Rows from block 5 of a small image classifier, named by matrix and row number. Rows with one number belong to one channel. Each number is 200 + 20 x the weight over its row's rms, rounded and kept within 0 to 999. All counts start at 0.
After each channel's rows are labels from the 100 images, of 14976, where the channel reaches its highest value: "lies over" is the class under the peak. Only what is clearly more common there than usual is listed. The data: seven-segment displays showing three digits. In brackets: how many of the 100.
# convs0: first 3x3 conv (model.blocks.5.convs.0.weight, 112x112x3x3, each kernel summed), inputs 0-55
# convs1: second 3x3 conv (model.blocks.5.convs.1.weight, 112x112x3x3, transposed, each kernel summed), outputs 0-55

convs0.107,206,191,204,200,169,236,195,212,205,229,212,190,215,208,194,210,170,202,191,187,221,214,151,212,229,182,193,190,191,171,204,176,201,198,227,169,188,196,170,230,219,213,208,198,208,191,156,212,221,203,134,202,172,180,170,139
convs1.107,174,195,209,196,214,193,232,184,200,184,187,184,214,165,216,181,210,167,167,196,192,203,200,180,199,200,182,160,247,201,178,193,199,192,196,145,179,203,209,182,189,216,208,207,175,228,153,188,218,174,182,186,157,214,212,214
lies over: surround (100)

convs0.23,227,206,191,200,210,167,174,184,207,188,183,192,196,187,161,195,200,153,198,199,209,221,184,186,212,155,219,219,157,209,173,171,172,212,177,206,178,199,196,202,177,219,208,173,216,200,210,169,157,187,223,200,202,197,196,201
convs1.23,210,172,192,178,198,189,186,175,176,211,239,164,179,234,194,231,200,210,217,216,204,189,202,212,191,212,186,219,184,162,218,208,202,213,208,211,200,217,194,209,217,188,205,223,147,172,210,213,193,203,184,220,189,193,190,182
lies over: lit segment (53)

convs0.68,204,195,212,200,194,174,192,233,209,191,178,212,178,233,184,196,220,169,189,211,208,220,179,201,231,189,188,228,182,238,177,206,177,198,183,212,242,186,223,193,203,217,202,185,212,184,213,179,183,189,235,207,216,203,235,199
convs1.68,200,199,169,181,199,188,184,196,204,200,209,196,160,201,211,236,196,237,221,198,217,221,195,216,179,220,179,224,179,165,228,212,226,167,190,210,217,199,173,199,213,180,208,191,169,164,193,204,181,214,192,221,190,163,201,184
lies over: lit segment (64)

convs0.58,244,170,217,235,209,190,198,223,193,232,216,165,190,222,221,219,164,167,156,201,209,193,208,177,217,186,224,183,208,217,181,193,199,228,192,204,164,211,192,170,173,181,221,193,186,203,204,171,182,178,197,175,208,192,185,220
convs1.58,187,182,181,165,172,240,195,185,227,214,195,163,195,188,180,222,194,193,212,218,178,209,184,208,197,195,173,196,218,169,183,188,171,188,202,202,213,178,187,222,220,215,203,174,189,208,206,167,213,183,197,201,192,204,178,136
lies over: screen (100)

convs0.13,196,174,202,205,194,182,200,155,177,153,167,143,215,210,178,154,209,179,212,223,197,190,191,185,172,199,184,204,193,206,186,203,197,171,181,205,172,198,209,204,145,203,165,209,216,193,171,186,183,181,207,184,207,184,213,204
convs1.13,222,228,189,220,241,223,251,203,149,209,223,226,221,173,233,233,212,228,188,181,223,196,201,213,208,213,190,207,229,218,236,212,221,190,211,184,194,200,200,192,201,189,208,209,241,214,150,209,194,203,167,217,187,195,202,220
lies over: surround (97)

convs0.52,212,235,190,218,222,197,230,183,222,214,210,207,178,184,183,178,185,204,174,206,172,219,224,206,204,176,236,178,171,199,205,171,178,237,206,216,208,184,185,177,194,241,222,170,199,212,237,212,204,205,216,221,227,210,178,218
convs1.52,222,216,165,204,192,181,174,178,219,233,193,181,191,178,176,213,161,219,197,193,190,186,170,186,204,246,212,202,216,232,187,214,203,202,229,193,206,227,170,219,175,201,201,199,199,192,175,189,170,217,225,200,211,177,216,195
lies over: lit segment (50)

convs0.59,218,217,195,222,230,182,183,191,230,174,185,191,192,171,174,186,177,168,176,198,216,225,208,188,181,157,212,195,161,175,183,155,167,199,190,204,193,223,195,219,196,200,211,162,211,196,214,186,184,200,222,205,222,207,164,203
convs1.59,235,238,160,203,193,184,187,162,200,225,205,198,165,188,172,220,201,209,199,181,210,205,183,192,205,224,188,226,185,200,188,204,210,221,189,191,210,215,180,203,213,201,218,225,216,192,189,174,182,196,212,222,211,155,248,186
lies over: screen (75); lit segment (25)

convs0.111,208,207,206,234,205,216,203,163,224,211,203,170,232,173,198,192,202,225,177,189,242,197,183,208,209,199,205,220,204,166,206,229,210,197,197,200,139,205,205,168,136,217,189,213,186,236,204,221,210,213,176,215,194,192,200,169
convs1.111,191,212,192,236,171,193,215,199,210,197,191,201,207,192,189,236,186,206,198,211,236,240,127,181,186,185,199,181,193,178,198,193,191,189,163,175,180,194,204,203,203,189,198,208,167,175,198,200,177,213,171,228,193,211,189,159
lies over: lit segment (57)

convs0.73,210,200,187,189,165,198,162,208,197,231,214,207,183,207,185,231,166,182,196,183,242,232,146,212,183,180,196,182,190,186,194,187,209,222,202,175,206,226,182,216,236,169,209,215,238,172,155,192,207,181,172,209,189,207,191,149
convs1.73,198,175,203,178,193,207,202,177,192,164,205,189,200,184,199,164,221,179,170,200,172,181,188,188,193,190,192,163,222,194,185,177,196,215,199,153,177,187,173,208,200,199,205,182,192,224,154,192,211,182,182,172,129,197,204,194
lies over: surround (92)

convs0.19,195,199,208,173,184,206,181,207,179,212,219,192,222,226,196,201,217,198,164,226,182,163,204,196,199,210,209,154,204,198,235,201,199,218,199,163,160,234,195,167,180,175,172,218,185,182,198,197,224,190,171,174,168,154,189,205
convs1.19,206,190,209,212,168,186,204,191,241,192,164,195,214,189,165,221,191,186,196,211,200,238,174,194,186,184,219,205,176,192,154,176,163,130,185,183,204,188,165,248,182,198,218,229,179,181,214,180,176,216,216,234,202,212,187,202
lies over: lit segment (59)